python train.py --train_examples=26041 --input="waveform_16khz" --encoder_activation="gelu" --encoder_num_experts=16 --encoder_experts_per_token=2 --encoder_subsampling=2 --decoder_attention=false --muon_scale="match_rms_adamw" --learning_rate=0.0052 --nesterov=true --batch_size=64 --epochs=27.5 --weight_decay=0.0 --adamw_weight_decay_other_params=0
Rows from block 2 of the encoder, named by matrix and row number. Rows with one number belong to one neuron. Each number is 500 + 50 x the weight over its row's rms, rounded and kept within 0 to 999. All counts start at 0. Numbers have three digits each. After the name is the row's rms in percent of the matrix's.
# fc1: MLP up (encoder.blocks.2.mlp.fc1.weight, 1920x320), inputs 160-319
# fc2: MLP down (encoder.blocks.2.mlp.fc2.weight, 320x1920, transposed), outputs 160-319
fc1.1207 076:446401504506560492568514487482417436532604512548558494645441471509462474495423480566409516451550483496553580458574488503526535492568465502554573503557425467475516460454496482528458460515533455592472395482511502479447443500438454497483527552553530506440530532502560509581520523498466535502427449440415536605441388577460500501497531460575417547558506443454554597530491592429498495509473496460597492501498527539460517440496512481548468544441477535469450517507450519579491438483442489
fc2.1207 080:442452452510516529512481448497506481488524497543438566511429473512558607442419496505388446569517531525473482544502554421526533543563506470456594497536555434507481529497395477393493369530507479524554540577413512484447483524586445598497515483480464527521489560457486453449502544569501570561543532527357395535532428467491532528485479496481549421493405520551482463467458536514460553534574597476447351522520478558605524532470575500450565508482530559430463487488486448419602565406571466
fc1.1208 107:457566431481532477472523464568474538462539511527435477442516560559435503566610530539404544545433467556576471459445441489608519508462543505571564454509463447495525516481498455508512423524555505502536575422452444460437501554426362463539492505492578580493542584527459465617456491414611495478511587523458559487471506505458537559512525509490460488525578508568544448540476390554553503474423489536491508520412450499467505496434521464503570568533538474541572478556475557546505505550689494
fc2.1208 110:534449424432521512535518413554478473515610511464372542559531498446543498611541467512497443568436465510458465558519492443538465444589513533544651429507524517546488593510574502532528501485509540500557480487551482401418491398441503567480445526487497587503417501474524466488507416495526493578578470498455533567508533480452489463463519502488444412520594496506498525490564449454521536578498433638665475471502430518479476492466614445435541563558638386456483532555459507527473510491476475
fc1.1209 123:431503451489516488504454445483495498523500405516449508577531603472641422633438494515445484535601472520478537509565446481486353460524413511489498471567419527442501551554493507485595441456613498588549528563549423464420523513477472537619471487457564534443611511610538497539534510426473526458536496510473409453538455586490501552524462456478520568520455519468371488511494540557482442469523563562494491490643499494461409545500549518529468591478557457475479482489531517483518580445549561
fc2.1209 139:459485542479447504508488516583418534494414534564484577539552555472461495587493543440434511379501525512493441480533527466502465448496407510510390487499508476526532445452533429483463478450555422471549496444483423558421478626445516496547573584529452461596432472525551505422533478534450472509510497571590543550517498457467468464471569454480496478437501454499484616514531553599465487451518448421484524482380457529571555552529471513547503472526449529481489516515481451531520498471550554
fc1.1210 099:425426398473510473504546506509425506520502511489559457515492412453577547493369475471505555532557458463531556461537542558589464502437559467439489596465448478563409551361541458565557493634447551539485541524612530494565523562553539570418570564432475531474561445531485476474539444544492469528529474501542523515460507519450505446507424471520541490550562493468443556477535450484478506504488534536442530515494444515438523568562500449545484440607496484539404549465496456477524537421514447
fc2.1210 091:391395444544527465524484506534489508538348397424563550536578466563542438605524344542523601462570540453469476475409432468531492489514525437437463487409625562505482529486615503579530449432493464511342452483475535527436548586499525396503453506500530508476535411427516505454535493412501473510544460464511521475471465500502508557576485497577505520510502560526526606487552462467440479479436534501442478525553466577438521609600522487430544441552592548527542474466509550467546446559515385
fc1.1211 110:480519547590535566455517459460522605498506473547468384537479529516519439502540592497505443514573450454557555529440478407465502539417503494529503474466518478497454447542485600487529457495471508355522547522527555532466581549503558533493476464522542532539556505445505507479485517482468510473484529485427615488560459534442454481492618485477520486529446546403440434531515527477375551472518498533490540603431541413546479552485606474533470495423519551572477423457537466547581573435466545
fc2.1211 122:530437508532533526465487541516410524483493545530555547586434423485649487525517561477418512543486494577342487525561480589422434464469443483480494448451660465428510532445569474481546439521485458499466531455487447430531527505463526507435523510534504509526529471485531456497540495575531480499530425530586488417584505474564495401530432541512531430523512472456464540474497518545481492584501510524471501529527455519563572501466538454489504535589475467420395505501481591536460540512542543
fc1.1212 078:516406550508509443598492589447498488442512584584504520488514532493520466519490569550629505558464518488407472579509471440541568365525503515493557549546381473457559518544499446395498461511505503545471571548545439480481478521462535496608437516520461495517564525496518484494515455597519514453589521564482505562474478509478402497506522503511584356476519483503486474618501468572484574502409453452460445420576556518551500564419444512525515540536481594461529549505512529357460498467443570
fc2.1212 065:608532521538584573475521550507536482463497462544453448522440432477471496524607380439488507523511449624481490427464476553498551410480509542504486520569542490491364515487489439544460519407564508503488529519569473470507548493435484430588397515492385446487502510403560463516484560424477453516452520501552448638559511489597436404494538500502504474465503547516411451383458445528529478533449381541513592535447536447462460476528511588498473526499567527453572542453512493420493552444516546
fc1.1213 101:531437493501509487409613642498535440526431495468557472498457543431500545413484544509494518552459568468529442499413486503541580413487593479631474552536474519415527470486416457476492529490555581536562435540540568486529579545535518538515587450479400516487409494589496482415518396569467478534506447508516516574476503549514429542420481398517545489475462514490517389540497540520530580464343527600583527505451453566444548450561447442494454471576485465508467366499534473440480509531475501
fc2.1213 103:482522404528454481477464528416481510508512505451556601491510508451383570462468495459494484517518523520468483472472502487467514560470480521448434536545597513469433475541512463479484517497520516469460442506479587503489445483474439558452540437496567453599371569397495525603576466498588515569503428538482496458488508476545465471445504511436494560569502506507516556603434537476555557538512571471487509434521525618476546500541501511534447437470529462548539496536533415536475526470463556
fc1.1214 132:499572466523526416418464471489488382610501501568555484466442603477537476443526467550497447437556490470498567531445470483550451524537517492436501540485472448513549525527591440451542536536527522475485552550504468357510384576514402515571491500453524532511553429421439532485462513557492431543426537541643556508497448582582509432544533401440500531500472501464474471513500387425545468426556497478529477482547515594487431501483504545530363424518409539593448498487557542562565396522466462
fc2.1214 128:521538536470495566442515477433451394453434451458466541555420522507471510539533490574544488541544561499493395493445520510471573403419456468507518520515581445551490518487541506441502449504501463459449489497465563552510476436574448564574468598509455492606488493462436549549530462541454461465460493499662528449412499472546572492551503532552526452450388562463596504520470508522460487480505437547498437507461543554456512472560458515502493465442486537532537444495581518464471502531505438
fc1.1215 105:520475493514449429456588521443511452440502481400568575495496417440507460440485488604468521538521472522462533451418398554492542557503533490477454473492546431552513496416527504581519530478507487582531541470455570500472609558586520515451530507537558490340499532522518556511497484546551489528517530497427587600536444504452489531472618445465500615470568468481436534561517426464501444493544462446434471565515537551385531482427544519492575434473557461559523409515488493536472514519512474
fc2.1215 102:464482420459467506509410508518446447469472511534552607450437452447489546562452493529520588496482510496445451451484442542564578488567490498540446450606573488556453485501528413574585483586540426578551450450473625399464434507513600475463579476428512395524442549456432511515542500631504501514563526507511495535534443583532488522519508449518507496443453436533364524488484578514463463455512580488470561484554505527491577593493578416460579458465467538521489548506460489539518446497481544
fc1.1216 099:541564449386597611631488506420456487435475457536427532429454452483582580626593580439474490493512428520503495550524481466506479496443561506444554492545463594381430539408547534489413420531555610559520507530516514483516515560533498464551464526423535528457506451521597560519432516460445484516424555481411468539517567439410540520613467550405480448457546521501495359480560592483489524488510530494482525509458489461505452458505547558479586471527449459469568516418521513539450491470460382
fc2.1216 103:427467468535529455516378475580541529515436412519491580499571548517499514618531528483462564612394443553480424475506506514548540473462525516482482466452575458549467553593502510406507431520444502532444460513437482507542448482385598522573477530540540525455532585491436516482480446442513450616566515583531555563424490583531546483517577531527556445474451548492390577486549510506474496483559483442530567537542460471490424523565483543522484615523519463469525437515600513458534528560520502
fc1.1217 102:530493547429471428509568449542512533508483433377443478531588488536630450368376509522434512466478638479490428435491490533474484462447491562527492477476412494512497576520448524470475489494462436556523527454506472495510452555531529558466507440513565559469535534563548463516443521491483622532404474482476426580546500469410517524482450535535463480498514552411596596458493480532464497523479613522489477485521559445509498483595505435559428512465511489583506481460552549471472505509527466
fc2.1217 101:513407452438451512513625488408465579533487490577524498557519551509531522421461508548561471449524497488408511445462527482553531585525537483487498461458528466503483518481435474520480551477535536513502472438470430504487522495525577383449499455486539527472566524461462414532473440541534500458511470539498500478530485442487615504488508493491488568444460595502532585419496480478438533584462526556521434427527453442537554460512545498542552471465547484470528504490542556450580510499573463
fc1.1218 107:572429498489581573523513514485542477457502483468470482442499461415569513462525568456472624466582555481326551546534522497539474474443500458527455473534475564452473423560529530399556440482497572518427455520429558411529509454529519491498483417436479515477551591591486469466553488501486565396476485495599482490574490425450443476536387436490568396542503488396462518503473505570524399443511476406435476436501497548456466570421533522477461567569419497471427501528541475563455505499546476
fc2.1218 107:491438546545566532486536446506488462529483506502592503523482478461587492491523463544493444504456523524496395528526551508559532520545482408474483483497510489500508501510524534581494519478559524468509601509506482458477493522516580483547544464453482530572455419445457505466487429494464541467510490493508472447624490483499497446510496377412586509548555490565496447458480531472510511541471487579542444395514456559443579388573512436562480552511418490491474519465551538494467628560577435
fc1.1219 104:546466507505569436519501508479441530547450489532472524579476412466582551551513570390434586560477443530481516477515515502470491516528500465413508487543452534488428557527604483403505514502506554606564540472527508453582477526472485529561512543397595575514484581510498497456528463550459565469475545517508519510521391492448461489477365447523572465562486459477565370534502525504516540390485536451442492558450470541476548454454519473432548453493527585476374556544459494526450520504499470
fc2.1219 094:490434511551492426463511535428532425495493482522466606488506487469503595476537539484499506439533408445533473488581450492470533459471536442537521496505571428459509459477582431480550601440511590526538481538473474477488503464437543456597452552535518428509547579483456509422533470530461532385558493582476476487545510482535485426531467477537532464467532530340542547518521502476447558445541583494438546510587598516489553453454498436534496487488456489530494508487515565482506533572501520
fc1.1220 089:465581451538516497429550474439463445521507502473491553483517524390553523423529472406516411510499574467501566476473565534458529519562505472482502530522470537498446448535502414403536487468525538527504510457605569491534564515474535420410531464496489466458562488513469510547458486570490517524447417615463518634554509438435584488379597421608478517462427485494605486430491500555532505521535488517466556491551475488485472507410464489569487570448514386501588501628469463474427449508432459
fc2.1220 097:481500525540546530443547464548579437507429512546446578444542466497505492548484506440533552516453467514544433516435457498477410535461520614513441481510561473551587430591487596586519504503580510516529527464430567557529510496409532451466460525484547500407547515460543470556536437572528571466488503397480530545467532481516503679533482555473560416451490510524513459566471463502457485453484520470475464521545510527490526529539421583512600437507450439434466507538584515547556521503531442
fc1.1221 097:448536486511443429551614502561567466571557527520640476466537596528471441485388566429421481448485440399538529531515474466535584454497519593421552504488471459519463401497532483563542489509526525439559515511501581429498454517504451535506476474485583511436521403376509481553502506491496557520473530512514448611467544469481485478439609568552436585546438443538484464520578474539516476483537599463545510580449515479504533425524564565453475525432463557482494434501517458482393485559494484
fc2.1221 104:500448503537494586564451490545456458468493525558647535546498534518407435517530514433506431456446481430513546512517513536539455454546416527394576467468552513585480566473441574491500613466515511471589581526439512485490530477460407444472529418384513572441489557478439422491508478557561503440435539508515454457496460535555460494458539523470450526488502477541547371467487515493471520575551513502536411432422439483447567381489527490441432462417419471465504528519525522410541420463504477
fc1.1222 092:522568450462520571443510424418482551578547556385567515597502437462573456473528499531545345498536489509500589534472504481495464522450515417436460493524480502496407558490485458430526527547489526481475493503572516444516547472543468524609461435447521545503482515511403480520423467546518534546460536518538515509511570536471456456511512435443488573473495557445465473457457489488555388441497513517497565467508478506474636551507540460528488533461396539490459497427573551478464529500497486
fc2.1222 095:521447488452507505495460476423449452491523591510482581470500442444516532467523459481460465433497488465515473499598582515554524520506564454349587489500523451493460527502537454494467535547498552580485473491564372476518457457468479418493494558423486513590454538455423506505400465615504515478484505503642495336434514524460437528514494555485500570487550523552442477503509456443507507458444509483450472468601517472452591501573570436584490536422458506548525569472462496404464495549526499
fc1.1223 100:440572428540485538523390506479513473476527535478508621457575503515583436481502487514567481455580523452541498410565462474565569535613538519427600610471443458420584525516499529490525468534533457452580494498517505471392555572593498562442492559552576417575469507568542476560465497414548485445500486516441486355513530573459400457471574519522465482507601511490506540501600538484471443460521519423478444519462510473470502433475459460455486457556387510455441443441537546480452584512581459
fc2.1223 085:534549541408435440528556438450510470540483637546384407399525502616505429469615466490425404477453479508511388546457482519550449471536497448543530634556504505521491491509524532562516484534505465565557417515476445418476545487476446569490538487473516474573485519516475500543503589561451477558571524422487497471527492534577529536488509543596564451517467397526493454547481611452517519526454556490527544434543542529461509493451498519517471515479515510589456448436455503553524570477515502
fc1.1224 109:565568549434517530445503580511528587543570529537503473476490405472598410474405483465531464485531503533413517441603514541478482569554497524423431471568464505544466490435571452539505398532506466502535469534463617391492454568441426435568543445521544463469546529574657490476443461566442540481533480528469457458581545496493505544450473554548566491508469540537442470439530538519514458538498537489531500444514546541511492520569570474524424448540478432488477447550394493531517499418501451
fc2.1224 108:495527464438494470483493412416575463459546503414498576464547501456501491524468478484538451576499572490493535508480503526528491459453491547565523583501488539456559469495534478531551491508510444541540415546547423463543483540482589430490521599457494439510436516390517503545495375520430496538490496510561605440522490474621474480428469522505482424456528475395427495551568414445489472494469541528527436526607566531467525446450501485436546499470404538512588451437526505473509450504456545
fc1.1225 079:551452501514394610408583496509509521478475569383535455489512501476521468450560445508491535425473545443450576516514577564544507514491426479519507467454507560535531481453435494416560495491564495575529609398428451472442460449533512459508458507437536530456535489480614511464568534525487523427427425466516566490413442404451433532493559474479505530505632541605625545534576404431503550482469532512553491483558516445489494401526517513486562515379489509494437511488517557493428544486595458
fc2.1225 079:519424459460450545512594429465566537470493543531486501439549625467525467570605548401524516523516488453519562511449500501479463521534494456487545508451537446519496443517485510492408615440433487504498508484460449537450524509507460404479449415509515476452513460498500493476571552447420443532573592572461499576450499406552526557461588459429493493477378530491498494532416452454431624555530373496491494477528472482588523428423448431558536549428493480455485576520493531428467474449542447
fc1.1226 096:442455551479537508461488509482544531436568461523479523460578428479462484450541406553548505566522468555530577481570576444476497479478474488485505543462458464430535447539446520499534547563493527588489461488493518423484466500450530436463567500516474540317528535480431473678494444535466460465410542537571538647464508493484425459546520464444561471455407449474523432435502486482510492519451573560486474458391515464577443417526507432510481526549467531531464578555481483528502584455459481
fc2.1226 091:500553494503524468577508558581553552485491530478556506489565498475533565478457477589460489454514498460439530431484489556529498578527472468517414483503640572456436546620538573489510521495569524558503451492499488491468519539478506543444527528546447342500494511492484451456480400475506550459472478481552510513444529551504416412530543475541431502471487474502420515564551585501484545484480490517469510571507496514577432419540571583519443500522501511518452495548477564469520486444579519
fc1.1227 072:539498528544467480515474513460422544496531556449348445467591465592493493438433460496482469510503517489554546478545539535561472588545566467453478552483457487406472584403438506568553522547565524471469513498535496632499544529509464551481561429499493528553467585505532407492450486550617483562544627484415466406457512548382424544549444478513552532536501480496538437515431458538508451500537472546507521490499492484559568409554423487470547523489441497474449495459515514491474509480533488
fc2.1227 071:546587508439524549484419533515442528461487440372487559500553528456439509419502561527492516403391520450508379523493527498497524562406466510428472526598614483434531475498531456458498495493543516456448452467438505523429462509468527528407528491490495503575361584383631529433515488468560620467606533510501529357523601604556441499521504533543473476436506467513469383536588535530523447494447367543448456452461536539474489530462477567497483550521402577458515448542530494589533489396568341
fc1.1228 113:528564410420452498526448475458541542546562484495418471503498531562511493491488579511443540528525485490511473527576513467512486411549538495467556524464438459452557457463454491395447464479426525544465494461538467584526498554406579439548503516494486487512416562446514557544432490464499581538441560602470527527511502409432512562489620633543525530513447488570554416510573488542572524559474518413433506499513450454503457562481440444532560557553499516523504415409512522569479568514460458
fc2.1228 108:457556408511438496509526489510518464533488464584489513476406436554504568464598505529526457550558528559474573419500554541402512535506503543409453441487503541551481461541537477492579497467521606473507587546429489456468541523447524475575485427443457479442553506539547487561463543565448437490477533489466507459500581509518389406454522575401457510422589508445532568452580559580526489547535495470489426417585518441462530469528549506516420483498555437516580483509586514448560364467545484
fc1.1229 093:419418456519518505450549496503510477582572501428455594602548517528546479434522507507492623453617417478558544551576473535422507576567573532568524625563424455508543477586628553492570509543482526560540498538492561486508471503482479541468469548551455574528480496500438503587380556448559481503547535484445512482541474479437529424491533461583434526494563598496511471429493528506536368491500557457467504509359509456517524531439438472453498448567557445488584474451471456545475530464493525
fc2.1229 084:513524540556413495554563539514549499444504506533471498626526575509573430501512541503431579431586516587517431506575478495499498497542485489474463485528549591445567452462436585493483506520508405488550540634485474410558439580597475534547510598535396544650525480430502516496550457581524480417540516472468477434540461541469463518501493469477481476501488469488531326531504501493466436535506564535461531474503492509470530497520474569441552588550472515532475507516487501439485527444521555
fc1.1230 104:409505459514479517572470603508509584553474474514527518467592461515492487527619424551503570447461459492484463483403444535486555536514602522580460492549543465546488534504500504523550474509447496568501597567479521571456547544453461451402484513461493500460496544527495439501447564474558490521485490479494521531474475573460583480475629564464515507559540579539475620562599470417566501573488493589582488481453453506570454443389522481512468529485495431511454502430437414458558383550514500
fc2.1230 102:559425477453534521529415431506533472485554512565508519482508449547522451507558519522537480511551573571475491460477492548492558466565533507504508584507435482491538497520516475401421420507587526418449512407596578522573462551553465501598435553499406460575432517440463578506421509441510602438525546491424519616446459477531539513495430497571577505467450518547378429498579438505431531491544473409580454444407420490461452563438531439474480583463487607447545514538500494539464532557499539
fc1.1231 095:510470506482494641507493424473514491512508589480495480619478535476608415422459484494504556486454588544652527527532405487400491512599467444493520509558482437495510477449499362467580485449487480504462407499579496509512476486542473510486540479495501454440525528532583528531509571460498496474466558504429490449394539510426527479524462476521428524531543541565482602485464469483496530444508502442562515415435422427494510476506540430556525494565535483518564481475486540508501480488486475
fc2.1231 098:482543564555462393525509460474536508545503543533499454555415502462437575448457541501490517508479512576455505565424497557459435580568482560487548468448590486506469541501551527556502428401394532512495475477515445480492647505420521499476613438549432483405409478507424525536426480465498496478496484491577590488471462512498467517500634529487470519605494491422475473547468524659555548499471454482587550478542535478478441515474550531516585492502505517531450488557515465591522473497548447
fc1.1232 105:450467547428519449531505543457475519525472550440388530537602400474597450511398524385535561486530512483467499434475519517530556569439510530380517498571426483491371502443479506579475515502424437468521452519489485602438542479432562485512531407522466521472480504559453425527430389534436534517416482503523453525520522544604483532503545487533645451546496480559480518511561486506402458509432509423518550407501460496458460527415553522573519414461445477484490426503415439515490518484492636
fc2.1232 097:523509533524572489458560554497461563377410540534436509582429524497519482449474582475562518574530481472485493507502543537491500546457567452453442474597607464557506469570543544503544559416475455449441527538537473435516535491504469523565529435555468409552405467470451502406486503603401464437426454434544511462535482484585439584545460503437581572450446412474494556479481461558476471545497481447569397490525570429502493510552418531441412422502563485470541494544475491425456539593475568
fc1.1233 133:436486399548527450411548556537491502564502529496420504564484477499397482495484581465570431503437468524545545526429458549498466482543518530494518453555502502442484554564453580419430393523453469417517513499561591506542594578553503495495503461443514579488497496481501475482515520636446539577544488585556468573506522496543585466470506400579527525422490535512522361506507489512533440528458597500442465452467439523466436531473450420557502522462467442492445482384522512427535522415529478
fc2.1233 128:506481497466535547508426460526502475461456526458541517545461480503515425534542451459540399511517404517559363528534508481556558478526508591516484545475625504515446510436554531511422493520476552433514503601542580433516514528593411490486520473506410467470495562477533468426490443536473483537512505484556531503412564507527503531473464477429579486483500461444516526542533547423459561467492485543450482514548545570400563584505448443556542445464430516546502501418430503469590447438542461
fc1.1234 104:495538501449476580500496457524505563546654535439521418427640540452597410537568520552521458528494458536507517512607493431475543461495507536422547500571514460496427491488432450479539478573513558451547522441489485505477545461439424495537538582467513565414455525550597610500529583487469456506437409472463480528509545566425554465548438414536486537519435410488524410524589438496560545549419424517523547556403479471508486457460521445423502455480599522534501511473613458611469533507500498
fc2.1234 096:604554451489514413492521506499546504538535504528536465519499471482540576466483560512457457434475521488529531437559525590489517500482475406450555527477542521636522531520530520507455462527489450527643402495389498507483529486562469555454463499494459445540574434453486626579509529510505520469534436423493589466455527467471468432492497471521517538581492472531656505549451533476503502443543558487463571505458518453546514477495512494500474452428413501479428499527474464573478625492548484
fc1.1235 089:502592524539459530511463535408501543555604441526544495523486516449521494466480452509372493417539543479535501483432459577488534557516520471527483470520468464461432518386509397518502496472458534520422431520578519493544518500510526511506450563517536499552461582500604544510493461474419551525486414496417555485583521528416449533477529445513457558488565496659464475490479494515595537501528577520529491443616535486566368523473529619571526515536473482566552570471455522542471467538559408
fc2.1235 095:521481571537636480537526502580464532518479494365527497507530610520566573544507466489502450508444540459548467547536483554532506498557533514601458464544471539566379441569511480466556388434413435504492498449408527527441549474433516497543537453550541523560518434598448443525451460481515588439567425511520492412439533561500516442546517502487465524536463443560415409427418462473636551557559462560490477525565574465550499429566559514488539515490440489535427489471546510468535387492499611
fc1.1236 116:509536551519603533515508507467475524466583534567596465473572500511538486484417469470471490590505604528598508491410515494555465482529503467522377491541453623535484542518355535493536450446487533407441445434557512397566441567417495524573544529487474475615505409543499485395542548575566543489482424419566475592527484513433516526500471452607403489547514508561458520535426535513489531431478472477546492556472488532476453510570513544481470477588478569457441538495551557515479621445486543
fc2.1236 121:540559503485537509528455495432461454496566446556500552480620505542440503509490496496458527458493456492495450511536531573531443485503455443407477494506540480450493523481521530557506557472418501516517560502469510553524387494456439457475464573498473484536541497507511461492509436571488511427582486503478438447644507441503575462540522470478488479509569553479409475381665489439530400476517393560498494525529557428588363448418496539501485462402399553483571580490500415450506511497538455
fc1.1237 093:602509459485519502477494570415412512566456466437504512491513521520439471529452429483569470540572552512528499465402476518499596524492555472557544464565541508463518554479378475506439538510399524496524564462538459499574474506524433513532436579536515441386496444435476507521538531354496538505465492455473522520520437543473552550584490418573499566560505577534588531494485458492445499433536523464430531495488491563512515538400578457503579501509505482479534576497531462544462438471488432
fc2.1237 087:533435545546546425396548511509447546488454557435603469484511500438499589591531477467546500456528621465512337538576405467560486516487513571499476516585595520501462552561390504556514433588462520445491452546454547531525540540514555509466576384527514540467519470449393547414481574501538487521569551502438471490481493479450431518525437493525447577410492541587457619522462529479490457429469495483585518501606429567515509458524482591479493507679493524399532541487540439466506440515452459
fc1.1238 100:532490447560588440446523478576555506459537518517448400449525491465579459443456544478485517452538437507532481493506487578431470480498468577381570482490458468469602440529503544411512488495567524535620525583505482434519435525499454489544434501466485440423382509514473539512490556506405402459476533548537471409502562567501558465456558520545446527447574480493559533536522437491535524441552613511480466497427538572483529450468484486536432613495444476535557506527494514531529479476473477
fc2.1238 097:483517533449545420522532512504506492484519511532479571464439483381555507541556614547462592436487449485499484536503498513462477458527500485383512522505619462500481475443485484432528532483561481507496536497509498577520466602573469496502479533500488489529548520428435558504450465436493445447537528554619466462504417502455580521449562536509476509480463481497554535590451362475450545499559522473521395423510485489553568507479513447563496568474479395543537517458529547490498444522530490
fc1.1239 113:492581534485544646516443452400521463506539549570595586506420496497527504444494522461500432429531572480484543455414410525524619444485503585409532531507451499456451539496543508522541473485493447542456487531493533464552476577553402397511556429418457473467401536566471510585537516521537502456452601445601473540372538463463516430547565464534591459517551491458462419487526528570540471430513396503453564532502531452455474550461517560524496449483470539468363513511495482551541439561454465
fc2.1239 118:405504565558482504494433451609519507448451433513517600451456553367550476491511572492517539426504530551590446563329490516441528526524472536472492447515443481519476513452525404552433464488537452504529548466483518531540422443555549481444442491447510450532521534458460577525483378434449565489536599493438424421532444568504450516532494467495458516500517493484515404496526472488413456410536330544540565458479604520498636471450571549554548490476509548541561511502462480468496448504530537
fc1.1240 078:384580440482483431473577497490481431525474510529480470442566529474501532471472568434485629510445599566529475525425434551516533534458500417487496465535552557494500447548451444548537528594508528535483438474502499550468531539388451564551520504471527513529547530459511544507475419481490506510471590490489519445477515511478480499464580518530518575484456483576560554542500555562547456408502591505478396467485494630492470504512462513518515552629451497505457456533491597536499516456518415
fc2.1240 080:495519475512400512518520462423534542441466536465536474409601617485492472441521478465513422559473574441554425498427445460466639428487577403442543509504587421486483529497511466500587553493463504510559469474472497537464471535480456505584422485542499447595449450419432532455561526441475483506463509560559507449461509469556493521426504534453470549475441522489607482567478500530493509486510511436526540507535563574519518509584456411489543486463487409474475425550606548445504422549544394
fc1.1241 122:442435541435450535439560496532528451488497527500519533490411435503523488565444588493472487519573640518460635528399531478435480496527483481519571479546488525523534510459458588483638462520542522459489516453529491520500475551430517473542567486499535507571510547474510520519442579492503487505576526497606487641452463466371493508533455526467495495504451511527407422433512546461515468517502445541549534521470475489534451498428487499486523458416547480553451494477488433448517514498456570
fc2.1241 113:554496533514441519517412507543499422532485433547576521586445451487458633645416490533467446531480607513485523501572473581489543545502425601526457460569591525473504474456471496548543481549553560516489463490522521423523516497533466550551541541511487398617546624424477448440508618478542487526581540420559500638453478513406446487502445575502593451500457437507462443502502388406591455518439441492525494503502513512496619575507527513470570426495491555573497453435411469431578472431520471
fc1.1242 088:517461533542462453519523541495467583523528481458570462524497567534470431441505431503527530552533513437540427545450480499490513539370536496535455540438495498536490558506496486518534502538543594604481451562541438576538519438464594568498398512528466525452443560578448454442533394558548531483454589426491559646461572445359536538473509519416505535443517464444475478461482440538582496487564513495527489418486472403477543535493555520554588530523495508500528462516428562614487467428437544
fc2.1242 114:468494537481541511487475495515483460493506519463514530528432454420581438527552493452446534432447418507480435436400491516546553516426570495520544501412482558431604541506501460417465479482513521442483530464548431605516548438416584493518387531469530507554540549420395415506541459435515522555531489501562548578515462458435394540435615595513479543493584504436532481495478540478498511496537501522537438582552488543520464518506639531504524569439542601486562561548486522648515508502486390
fc1.1243 100:555538439469463565429545536518500428506565461493452533519501602467497536475552528515540514426432456530499561366451487489584529555382430525503470584497459469473486450526475517474511510584474578559478520410484434507507465546489494487573517530497467431475552550533450463508558590444450520556598493440459447462533521469502522502501447582582597449444445500501492499403527557517501469438558463503447457478562503446460544564543515476552507512500499534407497555532567565503483514542484407
fc2.1243 088:565508477477557485501566546544464422460504516428489546493372476499449498477534457482487428468508505512519484454588463534513527491517510531424581510496541413494434428428539461559511459584572557519443542489513511550513515410421516553513595452556441429469521551454589550433506479456439562453549490505603447433501464421517555507469485507533539463472456400534475480454578529508561523524485487514497481479470526470476468603531523444503578476521479488514512571537484514472443412647534516
fc1.1244 099:417521438542528557522541469468512532457460540527470503390533599464552521485491450479581576529553476514550509518485522518519512554524456396502588493455440458550491446482484457415586554535491444530539442481474473521479403575569472489454446490492489468488621484514491433445496586457452450513462475505470512412504475469565509471483447525465513466523505575492484454447629549436444431406503468448579551431529541510497541446413550579383392481604521509461498578537555403461542506480479422
fc2.1244 105:528511502451563443550499405511583543516427481500545513577470509459497553596398481533538402505475477529503427558545468419531510402475545477534529560386529503532534568570469579457523504427460516417533413514451574479420505519516500435488407455449502574533516506578483511435523535527479572483516513504563547376485401523535471436526348547438508543446462507444481598472499472442546540473445453520558440481484595569446637455507512573398465516493530389523504482502505534424576387516475576
fc1.1245 100:521451567535467461462501550400506455525544506546445520574388512445566482383524466499604481490465537527547511473408483479465456510527480459467506502509389478473506468567548541533552551516424473443551484530438545519539472467476588507530524466441362464423461400471538543477465501467525493474468516474550549470515484493529514443492580458464446559529546540433412417477589422511519482472475536479475494508527624507434551536577443401588391535499442548505470442440512469479513435483506478
fc2.1245 101:612496531489511480498516567485485517592384486493503538585420491513566566470467521505531464470483579463477464416427548478443462422563439546522510513489630536485488486463468606464537534461440451443533392458464558485537510483557593481519526535492391502419428473406455470561494499526466550475524513419583505527563514483577517536476437485497516570490484515487463487547512435502437527478546536455484459407419530467561469575558423437474464436476537602514478517443457526410522428433560547
fc1.1246 112:546524488484481436518505427494545443497471463557451594526511514490604445489495499514566480490459509535530482463433478467550502513513452565440486511530486531461472558466567500388505494520567458443559515489429528528476420563528375501536537481414411466499568531506473508511494541391575409549466546500500525456481481534422508560496523607462494462503495472556447477503564517444447448443464605445514585490520441465482498526411527549593463444515596472388498518398481514500462557520494575
fc2.1246 116:512436518476458499488492515587540431495458455563495555576484506524553456459500522580485483500637445512525560553508576477490440432564529489457462491466684467454515499479579488567434510485485553537432473539512421504541450479533423534510447505492397528552446506491504459439471560561582430478491525491509500450590467517477477506521402506416494501519482553537459603541495505369446543492550474500528494451545465460421525552510523458512480395513470487484382512389435460469480541575525554
fc1.1247 119:492545462547428466499568426493520490458563459673455524465462588392467512449540487587486503534506435473501497590435493484451479528447490529516515499553463454522491500497490538451393520539400556477607464455501517426514467530505474541495507513471498461471534472614505568444496471516508497561475483488472558374520462504460537502521559432559466522525422508451526503510496445502434526383436480532538512455466492540476512536434384418453455469445479506516489464519508522463550499420523482
fc2.1247 108:522552565541527509541516584502543465449488485452472533439482512445462624532501483457465439483471418534597498512427492564541591591487498550368476521436544486515514532508631508519419629455519571506455480459496550535483495435575531567506564537471526442534561563497544555461518512456489519512464492480617507416506515574583471520461467468503601524447542558457414526486469492451450465475547464496509489479527501532554512455462451508590534488525485489586454440470536542507581646421530497
fc1.1248 117:424532542599514550502479502543540447397536507538489551580569455525553515441590518520504603478548487458396591457512408451483431508490472572393502432490471465484542444545469530485486475577575497460478485549518475472536532521531454482557494522507488534470505433419481552504420547482405365453524587538492503548430486537472546498577461505510579489458461543519529482522530521509525463466453467458465436541454433454428468475505629505414540586502481404469480468474590477471409492593519494
fc2.1248 115:436539457490512510421417540565457483440442424518471558539458553442487550502461433472486463506512410551355490520572483501521470536470430543491422467554628440473513511468541486537541503469543421505468523538494472553546477426552505568457565508592585489482551465468408503484533470455432445488575566485484482491493438566446493508536443549509541453523550480488561569440486543516495552488444589537535521481563535596483522530578629497454456575438521504521525463491519502390528525424554410